config.toml
dataset = "made-up waving flags"
norm = "batchnorm"
widths = [48, 96, 144]
attention = false
optimizer = "soap"
shampoo_beta = 0.95
adamw_lr_other_params = 0.0016
max_steps = 28400
batch_size = 128
lr_schedule = "wsd"
Rows from block 3, named by matrix and row number. Each number is 500 + 25 x the weight over its row's rms, rounded and kept within 0 to 999. All counts start at 0. Numbers have three digits each. After the name is the row's rms in percent of the matrix's.
# conv: 3x3 conv (model.enc.1.0.conv.weight, 96x96x3x3), inputs 56-69, a 3x3 kernel for each
conv.0 096:516465450512572497465479511443524507513462499522485473504482498515501479451501506476482501481505468514497502506507485503480489510523503495506520503484495478496487488521497485530544491459499461471504528541539547498452484529472509469516531550498525489498505522529505516455497556517514432435501486509463483532514486470492501530492518503523462478517533529489443513496487508489477473
conv.1 100:452472524445477526563533499535520491482444489486507486496470460565510487524524489513517487526519526505511498492504493494474504503527485491491501508515514446477484525529508498500454497503500509537536528464471505524517491434504493531500496498550487495524504506554501501475475536521500516484502505489465518515426522520513502510508484500485485478481510472489567517503521496469465510
conv.2 099:514488509501527518497477509489508481514499486477477496483476515494466518496518463507460492484515519478489490478516500517503484523499495488518493532483502483484507485493505520450491487534494528508532458504542536459454519472476467507505498520496509507500502503483491482535515506468481506567496511495513484447539473512511527509493522509503556505495507473486489459491508468488489539
conv.3 105:468483521503518491494485529510473504549537494488487504487542504446487544524467451530480536449499501564515489500509495502466569506494491513533499494511547499491488537511469459508496520488492477506484498474467505487546466529516500525504480487531523507495486491463465476490477507510498518484485446462474497490515541566514469482524480467543565532486485503496534493516479485460528487
conv.4 091:505475491496455539475511524528499507510524448461491481517547507479499479511477527496483506504481489530499487515510496514577512518487479520495517503481539505492511500525488498502477489461505514534485519488464527508499530507520557490551492564529525488518489463538514519477465467548482448467492461473494474499488516565505483473517457515532497450482497541463523467470482559518471475
conv.5 093:533505488508465505484536482496536492549498501499489487487480518496517523480478516526497499483541512501502513500510482480561513505460502556517511503424522508484502462513524486494527508480500491517518487488516528477521503533513506554521519513529521529464510484490534535475487429499523505504530491519503483491477529526543442523498539517532486533514547475485443497494530503500431494
conv.6 100:521526452498493478469487502488498499492538487489489478496518503507473518498539500477485507515489496500513490481503506500452537498470520532514479462489487482475540483461549518496541492522502486481539525531479541469485512536472498508447462476506491481468488456485488497509483499489522485486507481473499499483517493488484480531510517508487524517502470428469509497517407573523529520
conv.7 091:514502505475488487485487521505474451491511501538546530484505479505516516468432474493516513506495485480458475501494479482464502465461509458459457485528508531560556495526515560499498477493483531517499515468471457462496513506539482452528459486518512476501546519517506523532511499506515539523478481454470528470482565511518528510526474509455475465488526517468510517492499504528516517
conv.8 071:494485490513516477532536495510503534499523509512545529483509482507533534525475501503478516471533537483488504495488485511491510488463461489494496496500482498510508499507522459457491475479525462479507481505503550557516476523494506489500506454461466490504519535506548512492510518472462493500476479484490485523529502498497503535483478476505523498519508539529512505475511517494452532
conv.9 117:504524526526425548503520523501440492502450547493469502505475517546497471490492503531472525508467499474508489507488496498564440494506492471508469497470480496470505488515458471517474495502501502520488466524527494512497517528490505527455493481526528500467501501524472471507489500489491522489510485510500436538494515480495516517516518444509489539498466526489486548499482524499528493
conv.10 108:507467508537464509478504476549482499456476544499506500499520505496465470495482484510518477493443520544535508467514507478511461486497473524481503530474483475487495486505522510501526469491497488483520491495489527529509521543490504453519511500464509510472511503482507496522491504494526495496522497510506492508484414529494497532516446508528514467504496496536490523466476510497484506
conv.11 090:545497520491505532485473509480503509462511488513470509535467514475446495478525482518523483532501486453508499500465531461541520506544499490541528488497522496492492508517455521476505482493504491502491506511515472484495471500509494469553535546475478486531527537540548551467525524512553457455454471506527513468478464517449506481527462500468463491509504489512486459482553514506519519
conv.12 113:484524492515475524475525505509503518533448510505527519482477482520575477505486521524473508541561475513503503522510466508415543499537501499521501517489516437519500503477554492540482497473507504480505478529468515498514468495496532536470482507490477513493549445491465512430488487523511474489515462467479524515486481523483478488492525500504515459530517515490514484503451530512541506
conv.13 107:497538503514474540476475503490505493505471472511460515506492489481542483504516512463467521501467510492532490506475496451495490456520472486471500503511524538483518479480505480507484512521525499511503508492525516461545485512499488532520490515505499517500479483528529490488507474493501527446519513446502521505510502477521486484494497486484541478489496514482501512513442488484537472
conv.14 097:472480494483547486487490513493502496495493499507528513518492501492522496433446487484526478521510498487540524508492481483538555534465499500465507495488499473526514517479488498529519532498493491503495514467498510525508474478476486462523514539487518485474518468498502512504513477514508516483518550502504480509453509507517511524490504489495508465498486516512499479485566486519453447
conv.15 110:491506498507495503513473491505465524506501483493497493508468531523449493510537506480551458507515503506501506544457473482465459499532513496485508487527490514523481497512516533497489446511515510531527506484532472522491502485506495490495533493516509461510544508514496533481544537475506469529448503503480487486538472464506542502481471488520422511495505485492530491472540511527475522
conv.16 091:513507529496487542487493508525499497487480485468468495533514495468529488484511509496525474486544469512507539536506515499528504468512503479478480502482502452493525495481488490488508516451485473491481509469505496500514500500506526477584526494541532434480530473469479475467475494497529455486453503474489557543509570542499542473500491478513462517504526523494527492472514513506532500
conv.17 099:486476500451456511500485520507471514532512478520498491486496485509504521481463514509494550523504455487486515470513472495508493495472492533528517510507509517495510491512491520488494521502501497490497503551515502502520492504503442541455500493506464528469520541507535490503519511519502513461516489511549541513495520451499503486490487464488452497507486507488519536576492493523470493
conv.18 082:493509475495479529489512525501524497480516551505476470507492542515498447520477466504528483523497549487506502509485521504541528509493454496504507490494474507512473524453500490532555497522543515510500494491475504456512518528506507479559501463505513479458486502515502531480515500542497531558481455439495480519452483515506530546496482489506470498523508534494493538493513475472511488
conv.19 095:504546502517520517526471488483506507534453454481476485511501488491571508509502478492500488493526481487510475495525489521450548509496521541476509482488465499478539475502532538507496490449467506501489492560545509478505490485517483512436486506509527485493468500555502473454478492503492583539510483488491499507534480479485492467484542535527516495499489517508476485534477506497531505
conv.20 101:498520506517487511549512528491473465508525501526552514526563514500510534532529520509514491508500497458500439490512477501552533521533520486453488453481499497478480503477484507434481462494525480500477515517501490510480495494486495488490485448484527512543473474484505471480494489528462497503536466550479503506536486536480481484487502441496516502466454501457493491502516506519472464
conv.21 081:476499488512500493489484496509534521520516495552487522489517524491505492465514520523474476493498519528505495498534536519536542489480492496467510477458515498510569481510527480513513495470515476495479458508490480471509507468503473500563484534480494510491543581467515518490497504519491548494501485532524483503469440532474482497524534498509539485482487529482501513502508470504495531
conv.22 091:511535512509468525512459484490522498488439544475441498481493517463502488520525479537520501540496491530520515509492500489548526521510555513515506518527477493465487472509487483493525460466471492521516539517516466489483432471476501530460489518522502496509492545492480463526522466543476498503489523514534449479518510484496545483481544474478507475515484471474488527480463502481575494
conv.23 106:572450501477529507472511487463441487516494509524530503515485488520524470484489474497504458520497496501490522510561516463509535497493484497465504480472474492523485518493489479476514509530503459474523482486525525495524516489493517461496504501503521491537450497496522505491492518485521471482519520515497542476487498523523507511517513472517457495475528491469462555561542507487483510
conv.24 098:499457477473510521511520502541522485511516493464488532489500463492506527500504522466497513517495513499466484469495531478578523519492495489532489510449504499517496522500524491493487459528488542496505547508490530533500468475475503512494521509464481541495509542446523470476514515443513467495468481503498474492492529500504483517521485475476461515464525504517453498471466535545524486
conv.25 093:483460483513492542521520496483475507484424481513512510476527506517490454495440468497534528532524483514471527498530479516531515521484501462490495510462538522529480517517521520483493511518489489481448477513541453513488505520532539475477459496520525443495484552540510515507525482468491501521487512504468489515472496505486478515495515495505456468493522517499478521511525511510565486
conv.26 099:506518483474445518515503498506516516508567497509496466541489519546520523490516502525502532481508526495507501477519516448453545539541533497491506495533481502497488494525506495476489512510538527528475490508483486510514504493487507555491463466538481484462492514489487500495501575479533497455467423503493518526491514506482538522501489495484486541469492496538487505523458509463509517
conv.27 092:491523489506467529472508508531511530468470494518489469492472493506472441503487463526468515497506460521470538521503474457485493494513493495483490501505519499506496491502487542505462529490526515498517498526537482483505503472471514456471503492548461527506489493491493485522500530537536499493521515480493503471520479524514478528509465501518445441497520507497506474474544566482557516
conv.28 098:501466521544529463437514511507518503457481517511453501518531511521439506464500502459509528501485493461539521489537506470459512512520518509484506469481495520496485505509495516481501487512545524500505467537525521526496537497511461503508454498458497534539497490475523528538491467513539523513498524520489527504497507469487469498482458520513535510471445474505488511479515477489522497
conv.29 089:490540504531450447458522502488531480508468528499440517476483497493550471508473508518491503493478459475502480498526500515526506467482471492461492493465528507498465510518535494525479492504486531476521522517449487471504484509474515494512508508500507489531529442489494509506500499526490518489495516509519504487501570493488471498498478480509447475498460504457509505523462530517547488
conv.30 079:470498497497499530504495510535509492491457524503498488507479482507554461479513485500498521522498469503444480481516515514552483486474467487501483462498516497480534499522510509519510509460477492513499486524499503508510505478459520513489545502525503506502547543483537511454513529502591544507483498468493494535525489519450485475506505484481466483521514486515498519519556483496493481
conv.31 099:505484495500444508508529511485517497493478470501443427529516521534532534497496544523487484487542510530513523499477509480546504498494498484469491531504483468497483500485514502511530506498485494505511491531539510489509493495508527456516505520530477492518503453419469470508533493508514400454464521513475504502518448563488518511486480520507478537495505520480476501530520568524491527
conv.32 124:508520526510482466505493527507482536502555443460472526512491533471500505514479482497547478454542533474466518488504499543492509468536486485495484487544506436481532493497499483482500532499516514499517482538545516481501521497480487581515483491510511506480503488507467511508502480501492462489534523471505478468488510484492542519495480505535478462500494475503482522543519472512526523
conv.33 095:529512527468474480485515504473523496523536501462434499506495526498527514479527492508507516522481484498552512494479497517515464576532479484542488467451498502530510484492467501523515506522526530502489528547502529518508479495498518459498536521505495511484496432500487490496516505486462412520485465478475526496503469486448499527536517491452503499492476539533503501477521516489569529
conv.34 104:439495526500500505481499499512511485498532475484490484497499495510432506484493480491497526508489519535532516477529476534465473508486499490526487494501546485478484476512524527448553516484540494491524471557464479528496470478477477528482516522518479525458481549464491491492497518533471479521521485511504456497536433524520468526493498512519449508491532493510490503513478541498463502
conv.35 094:497521477462486485508501487516454491516550480494459494482519497473485493497493495522452534467561518482498540466474494509510505534518482484511472513465495521571506471514513561501521520500534501491523510560522532467495491541526518452483494496483483482488531468476511578476489496485460502491518485521539534484503502498471527527512484482495409501510512515486504455487518469515544532
conv.36 102:479491509498500417486448510490470514499501539481530484519485510501494545489524501537513502497527528506501515499497515510479478495491542478480526475510471496507501485498487494466511510484517508492528502482463465587517489531475495519545524500499487501470517515450487483566532504471508459504489511496503519506537488513515505469506490484468493499494503490500502546482471501534483501
conv.37 087:498517481498545527498510516496501510471511521503498500528518535538530464477497488477444495541570507520549484487510487500486489513502530499495499537567505498529485507492490509539501491518514487486512501509498484513490509458505514444499492492513510483506445556577498501474501523518520582494487503474510520520436523526484502501516469491510442524504507498475546528464597525488505491
conv.38 099:486498497507469475497516493495482477468514553531486513489499494501433557477514488508476515537514514536482480485536522509460478505516505521511510512529481503493495506487482517472485482545531503502509461573494477504517490479476490486481488473466509477480504467477501504490501498558507522442469460495503477490487488521499559498490522494527520554513514520487499514501496493519506467
conv.39 112:491482504471503484474498518494495467553484487470489522485494515465551479456519537523472523504552481458536481504512477558441504472529513491498501454553489478532467493491497547511482494509488531522515506510525480544497484492479527542477505492525491495494494424537516476504519489477489579474485483505484544497486487515517513511504481505506463498490495521500485502433521515504478500
conv.40 089:505474541473521503505493481483516486533470523478478464507466517495480482528487494498534511556541482505514501492511489495499538511548468497515496501477540536501506505478519523501517471475530487498476457520483486516499507484470495472531501520482495478480481473481514537484512514494527451515506512499498505524513506503488489509515445488491449461495490449525502518480508496484531530
conv.41 093:496488508497540536474545496511482506513435507517528499493503513512487493533535485519475504509514475515484524485482522473495472478499495516491478514525475502495480544509488392445488434492519481483489493552497534515483498500523516483487496481520513499484505475494475495533500490494442461510499507510464495511501422539490484507504499463505504486507474485530485492472503518455537482
conv.42 126:447501500470471496515513512505525482472533521504496507514513487480521463471497482525452510479501510521524516485533487509513502493488511504520510506543521491494479518515523544504510512491501514507464507545497498501493513517497503573477495494516466458522418508535520500490471471518482442499492487476514531507484526528512471513477493487521527479508496529499483511523559497481506511
conv.43 121:498491513516497458501512479504490501488497519485542469497493512511469497491497474487515492524448496514515500504512493440533510544492503482488489535465482521478490490494495495493503486483513476507512516479476540460512477504510498458540492472485486487508487564463476542514492508499503456534504486471510486508512508473477500506500499488464501488498463520486491478517488470483545469
conv.44 104:515491478459544484451514510554473458513496497504517500471549471479459482430498494520472518492513481517507544481503510467494467540484448510507520516480528536477516515480514486534493543521478500506458528465488465503511510529502515493503501509538499485506518447547495536509566496534515494546497536472492486502484515526528494524571472492485528518504486526472460504477486510500513478
conv.45 093:483453496483495505464440500442520498454499491488506492509497505522504468528482495480473530530466496504501519476493482436554491500496462524505483510469493517506493505481506545525497488529473512507507491545500495512520491443482460504525512524495486508474468521527520489466480492474521480481514507463489525500535475508491462532504506496508517475479511523488492505510537496545546443
conv.46 093:482467508546497500538478472508528499513488490492533473532547532447476499494475482487467501505500492520522521535486510447550476517454504512517497479449510493483504494500484502576498493514481497514486553480494510500539498505475529481512511496521485467537475464519510527481509510507431456516498537505504531494494517496494498487502489463519550522459509507475497464527511535487478487
conv.47 105:497534511494399479468536480531534488493481506515484522514491496465545514473469457503557492514475496495493491515486497482531510503441499498497500550449486488537514525524481500459468537525491500505516485469512512497493447530522513450485452516484515510478465449486491505475495467481503534517505531497492501503515591527557468488527518481479463475496520509500423528504560497510486510
conv.48 093:532480523501513488476498535511493491491499469522526533484504482499497473481521507483471498475541529539470502485508515505544530511509484538518467537470493461500537506495531481507497508537494518503518524491496484513464491476507486511496472513495483519487500499514505467560498511527492482522492506534513513537516508458492491526479489494473498481497534470486526495534462556488513482
conv.49 109:507494505515527505540448518505511500509526527512468502510493507512487526514541506495546523470459496519520482514498498506536525483464528509511514493510509522513506490490476514550481501472512494505527513444481525557535511530481512440482492488529489470507501483510470535517503482492501471504530538473515505532497510510498520505484485516526548503504509509499502511485427502482504476
conv.50 119:532507519473467474496518517506503501508547493514479504536499477500468518470469505514484508490551526485473495521451480504540498505476493507536485505483484494508507513497462492472484496492519483471531500568529494505512506491482493586548494486513477495511509527506505514484505452483489533512504473486507523491507403482532522499482488522487444482512536508476517491481497536535506487
conv.51 082:481530497495526493485434493507519493544486466496488500505517505507461512486482489523514526530459464502522501507508497490488484481528527506503484501554514518421492502495497526525459492487501489508501508543526465482500510490489495526509465513505506492524470484508525476499512503492510451470455512470493503506503471482484542523509487524504539485540469488507493482495449473533483467
conv.52 087:503485527512510515532536476505477476486522504509517492509536483500473506490499521458480500537534484513457476547534547500490506513482511554488514463508484509518480470524476456507477507454489462481489496515464478505536510502540503490524472488524506544497477498494481494484479475463507528486481487483500545509506502523480513503513533484517491496477531528516502536519537506514525518
conv.53 107:505463510472570530507443495469521482513504497526491467474513506487460476513500517499442516516481480497540493508507502511432467469561542516459491490552523514461489512507508505530495488469512536509510514532475488464496499474478487550489510509496505488511505550521502479498481505538509473478486500506497540486506428439488503519534469497529571547511513488503549509497424499506494506
conv.54 110:514524483467526445508528507508480493499516499501504459510460508489518477497482476503463502490544503515505475524453529497522516488486479512487476519504474479464510490486486505513502515523532495475490518514442486512514531455494498463571471557508528488541478548513502497519510484495506556494511480467521515467491483533491514510502482485517502503523462501478514512500543426495497512
conv.55 113:517515519503511470483485487507526498472526532495478443519494541492543518504511511530496489506482528514427518504456492502486512492516476484495481481496499488444467476475483497496500507576515487517477493515559520474445499486516499464524525489510494460488486483507487451514505526493510565554483514473519508469499469507503502532505494497499542509497479522513489501506553516500442507
conv.56 093:495517531503497514518465480473503492533505470513521488486508468506507502436477450460490522477536493442464497486512505488514496543526505511501474500467504485535573482499493509502520499520539492485520498500514505504512501521508517519422471482480517478482502487529501543533455456530493458507494569533474537516535484486509482478493528471489506478502482471482512523472475542528499481
conv.57 099:496471475514510471483544541520562538496509492472484487488499525501519498528495473463469474537494493513529507471510500517482532517559514509536475487501478482469476512466531472550486500474509522479506524502513473528502469488514511538490502483488475524486510479502519474531497515445515487548484508497448458505499523500503511513505519516505493468480468495513499502568434487499517472
conv.58 091:482477479522469489496541547479489503502464485519491527507525478515515481481505503496466496521482497497558530511520479482468474465517480515482533520545491505461474496496503509447516498556492495476499515501478457473501496487458510483521474480515514536503485438449507522485491513518463495517526511486491459478502507519501499475479465498496499480501485490490463494475530523527541502
conv.59 092:511497489500516515453511514492493500490460497489476486513453499502510531486550512491539480466513513487504484516491548492559480501494492491477497455483523487521510490485504511503512492480485444531529467496470508499488522444465470488508513514496510496474479522513463482499493466508483493511503470467498449491484501492482488479441481507479464504489496507516531528506568536512533483
conv.60 097:492502517511450498523511489480538492468470463541516511503503542527532521456487496522470483539561479486484491500490524504493496512512481455519510533510518489508529495471502523523514473478470495474510502504485501516517510474483505504509497503553485474475501483550497541498509514552495526474503485500493527520515485507477499491474522538458445513529505482504519483456417483510546496
conv.61 099:487501507494516504518545574513471494504486516477482477523529485530495505490525510499514462498482532460555486494501494565480469514504496502522494480474503480501485501442494477540495450524507499522470518496493504496505509513505536492507533468498495498491505455520468530473469558468458549514461449479488502521472516511491492489535494480492486495486471495509511506491549496516537502
conv.62 096:488499534474465473534520549516505516532506507500495495522553456467567518466458499502469505520504476514545526493549552503541473509500515514467497480516526512483489497509503511478507500530528485503502501525486515499492477501505539486520512515490485487516498467462496533499490521486492527527499479461468496506496512482484490521536486469465469488498526499475474487503495503507524496
conv.63 107:503503470429508499479480498518518485533522497502504469502472535458490482496516501530542469488553477524523509505480482504508505488539513530556490478528508507480476499552483496480543487516499489477489536506475509504503516443491536505480477539525507486490486496514500486496477481509493501473472516476528462506515526488523519501490485510495460524506519507498480524505493480485512518
conv.64 118:521460492492535496484499497484533500531409467481553503489510497505442463490505497512539492464399491481553504498522495511432470504521512496439507510539523509527502510495507504521490501477511497520502468492528507528480485550546492495477506488521504463484498522521523507490490522519513453447489529484522477531487550471507487534504479483517524522491498495507482488496498495513544511
conv.65 104:468503479527509483534538504511514538447509483501469471505519483486521508536460512511472498465555536486476500501508485508524481528459531493503480476501515529500501472506465478560497536451484489494514519506507470517512516476491499448499444545506504466493470499505461502493482505502502443497499521493470499507505491523506515521501529501480475501469503531552468491520502540495547474
conv.66 096:507494434519482450542504484484562508524525499476451489498478519491501512504533460498488465504492494477504532489496499518491467502468531539533522491505505506521487511463514496543492473489510478470491487539534477497514511512481487494475560520496526531493524516465478493511531509520497475514473472492487509529505488502489542480516514522470502512495477494506459511526460503492491495
conv.67 104:503522482505483495483502481517496520468498509501494496497467490453501469508472512526502464481514484514506525519492506499512480464484515494466487452523467486562501497507503491584492501551515499536508504458527508475489465467516505432486533483495489446512531533501494522479504469507524450498517507478493514489498485507528466531530470461474496501484516525465509499487550498511446538
conv.68 109:502502469543591412525491488520491528460509477475515540472519530484457509510531525508500526461506524522523509535535509474512504505460515505502486510485451538518494510498518484503511534490509499524474475539473515523487508520511510530451479525488498525494515490488512500480494522490509511494513507482515496517514448531491531528496497512480549490492491507511486483534472490503488540
conv.69 123:523516490478582453516516518498469499493479523481536482517482502502487468488506489501515503502489522510486504517538479509467489501434505516507503495561492488492509520507469529540504466491537520511478490484517517460507481521515512536487494540482482494487483513495497501481520483512467541485483486498494527481455532503458514506483495479504524470475536503522491459535537459516512543
conv.70 111:454533457509515512526480505508544530472509448536489489491484517511522482479525510508489523498541478530513531474512480532459516491519505482511495514503469492437540534499498473535484489494502503506525503431523521511548510501528474563473528475522467516470511500504516430538503478512488486529524474473487474487486523469552523508495509492501513458492479474492512464513513502484425534
conv.71 091:513499510464496468455517489472542489492484492512479498479519511452543521495481460521513508505473504541489512484470498471524522480511478496545484511527511473499511492495517527488507499530507504510473444541498510497478497473506482563505514509514499480510496481523488448535530491467508443481491515469473478526499507530494567549491508479517559485514526575500489513487513512494554433
conv.72 107:508510490545455492514525514463491486473479505557501472512490489502536470438513512478518524511457560491506521478499479512493492518476510480521482508461479508512490471518510535470519455508486503473461499480524514527509499486492460507493542528484499508477447485511530530489549548464453466507497483476468485520528517471491480512500488509484466511485538444479491546482492530513457524
conv.73 085:497437437502444447524492495477490500530493481530490519503509538477580500464546477471527490514482474530494491505480504489548503481526459496501495513499506492496526502460514505482512505520554496476485495448462485507514505512500476514476504488459501486450526456499502512495498513488461462509507486511499488482523488444503526467492538519516513482527491509527486488467449535519527506
conv.74 087:484485489523495507519551493503504491475433454502482488501514509507497493506543522506492506512508494496491485525475500484459502470503502507488459493517532516486499515497504494536450487471500488508465473461496453512518523500515539531499515514530486463496517527531497485499485489502465483526444513491487485528502497448507470450487487484527562482551522508495530515483456477485530525
conv.75 108:487489532551441528506520517524499502522472496465514496503469516488523502474511517500530476488539441541488518534494544481511511505514530476480500495491490521522486487497523512465510491446512489515440478503537479519510498509489493485525497537520472482503517512470545499491496471516527489480500522456484493500508472499498509501499480527525492486499476498493522499487501557505480531
conv.76 098:519538498506500498502499493521463508491507513497517498468492538526525486468495506470512502518479524489504478525509507488426547508503506470501524526476464459450483494491513486492528477492492499522480491425505493504492505472499474495462465469507473492455515577484520492496463468509559518427471494494479480496482458530516550503494470474495493533477499547491489496540492481499488522
conv.77 109:470527494477450504495519504515568513502441449520519482517510501488523516479478527480475490518516469484512493485518509463471513505501491530498471536502472458538495532498538497499492481483508506527500535550480476492506468473495535480489491500484470501478501512511509531498520490491522451524455484491472455481499465472512483505511538532440498511459484512464465519485467496525521483
conv.78 111:508494484479497479492503504478500486499571522477473508492499507454464517526543512504486500459453517534537554494502499515491501499471480513489480485449495504479482492496527500511472488523505504503510535495516539497445482512474505546517457460493507499512497471476495501535485521493503514494488546497479482504480548519494459500489480498507507478465505510496501501525459489479525497
conv.79 087:494513518503481562477551436459505440502450499503503521484513484503534515526501494525520496490513496517484502532519497438516521495471490486490477537516504514477522506513469474478490518519483467495473519473479513461469518540564524522496511515502523516531513515496521481536510493519559506495455511536497511516485513530513541481507479445491523485515534506467520468501460486533439494
conv.80 107:474521487556480512500504511520500512496457504540479495526465501454555493490516481527500481470491512505429554526494514492474501459532548527478496492496517544489509482486489498458480496514495519504530508505492470471514513524517507476564490552511473509483494521526506526475519499495445498485512555477505504507489528491520483483499502527499498492467536462505485492522541490526439501
conv.81 095:514497504466494524484491525504518478512507496503524484514533536512468452455486459536517524472472502514518488497499477479519540524505448489488506523490552525544466505522497506474504480494478500528519471481460503476465505502487491498480528493531461489481480517544487516494537523488450472507474464500524501497569524511524505505523499490503561539522537502477480537489520525490496482
conv.82 104:501501469479499556499470496534494497488548438452477528488501537491523474488493519507483517503524501477480532522524498555495531475519533520509490473467484507534504517507482530509529495491508519502471485529522468441507492504493492470523557486506470506507493534490541479502530513470512574503499488491494493520505492482519489502524494506492516529506502491481485501504497494535459491
conv.83 096:519471493477541502490528478465450523545544523456482442504483476465492489494439496525519534532538499514523542486468528507550457504496508517478513498489482543456485495513493528503514494514506506456478495506528534513520497443499501531498520488527514521514475479505519492506517520501498462530531538499500519494496551470471484515515497492504459527496538466498503465474539484497436519
conv.84 122:520495509437538535495482462510517509499523546488481475510505501446485513499582509533495508472503506508531513514498480512500515484489496510499491481451488473535495516464545454496496510584466534516495535551476498433504498514478516478462513469542498508511506437488513511529487488483503525516512505469473486492457499550514553496517489507503507518506489469491494508545530471528440523
conv.85 093:485503494475510507505497520515532477554477504486530480520483519505476470486496523492480491533519485497450523490533484521527485483477517476486485486460464520511483539528516507496501509441495488487530504540501500489493520510488546532477508467501486513512494483509496531535499455526500514471473530533549464510474466484494465447537506464466506476490498553505487495466502462514493489
conv.86 091:478452490485529519494501496507524502496483499525469468502535488489498530497527496506496516502538507522478493474511491485533570466545486506537494504469504511481467498502502470501551513486528500524486515545508468545520485517509483500501520528521497511509517491471506484511457464491509456467481495536479494474475492473527470494515519481497518533504531487508497483536500475499548498
conv.87 093:478515489472504521507494488494532492469528505472493474555476500471499492488488516506491491485514505505497470514504475538483537523482453472526507507519494462480548478539525534522522498496474509495547497566477475503476445496512500518534520522485491519500503490509505477475460537509478505470496506509450503516559471450465537552476489472530511477519541510514502485527492494525504475
conv.88 088:455483531522484477493499489523521508507491502525507496507538501490535493494478518507502479472516522488510523494488529474524538481536531509498501517496503477498506496488481501545531492497509513506540515510519510539484494491490527503492520553519545472470483523500471500500489472504512467472464503483471484536495476470505507490496488536568543499517519460503549502480518503467486506
conv.89 100:492501491509533519475459546482456479520524493526507509491520506489527468502499492482469518497496558482497519493549503512488443518492477528516497499479536495513482500483482450527494517499529487460504498453484509540473517518496504493558522536498508467491495476501456473525473497524475484540481459480499520466532532520492526498504491509495558458504534490517531526493491492497535515
conv.90 091:481530486496497522471484478527462515531490487527560488520497511532556504483514470494521521512476486490482471498524491544514561465492502508457488513573529503494494466503513514524501462480496495523492489465486583567515518540520499522490552535488494502494498538544529512499478497517476490558453474508499488508454519484490455442494510516529503477502553535486527523492465504522490490
conv.91 108:482504520529460490497491468503506492513508541483457516509473494468500512469537518511509517487519487494471492490468516511502459512512521506520510487519543511456509506512535525454499529537514518512514480534490474448514501475504494492512508533496523502513514493464517486505507483473482543522512489517499511508509449502518525481510482493475540511515487519528518511474448517496481495
conv.92 098:501473486459534504487538503520487506473521439499505469504486507501464544490493481535475539515497488503521520529455464490457557523499530532506493526517511489500475522496467474530476533541477497496468488512464498519508485535478509466520525492526459471534496449523496472488461504489480500534473495558494505507449553543492539507468477483508501488508568463507498530529523480488547465
conv.93 093:514454481487505570511504516507516494495532479497539529510520508498506524500488500537485471511530530492454492514481503498499494513535535502523530501467465470484523473512495487543475454480493471510537492504469510524485533521470514505512491498518487465528482448522522503501489515515517470541514440538504502497508504511504557495502508495511492474476489518528513486458469521495498498
conv.94 108:522526497480546481477458472504478498485482538478508515509472490509529480515482537528491532504504493480471489504510492536453479487463498489488492466547510521523495476494491516533474497496520490521531529485507528478495479544496512539490549473490516525461505512518476477517511484477466562448470529487485521490497479475533503510507492476496500513493504506528491485534456487545490491
conv.95 100:507479535534523488458554552482503487520516520474543497496526514487484557486453500511507511460467490468510491504466499484522474526463491482498499498478489501531493492506505520486519496482508498533495492480467477466537511488463495440496491533460484477494506536499516525482476478545492538480512456496528527494525516522463513464505491510492474535458502484497507517485484515524505445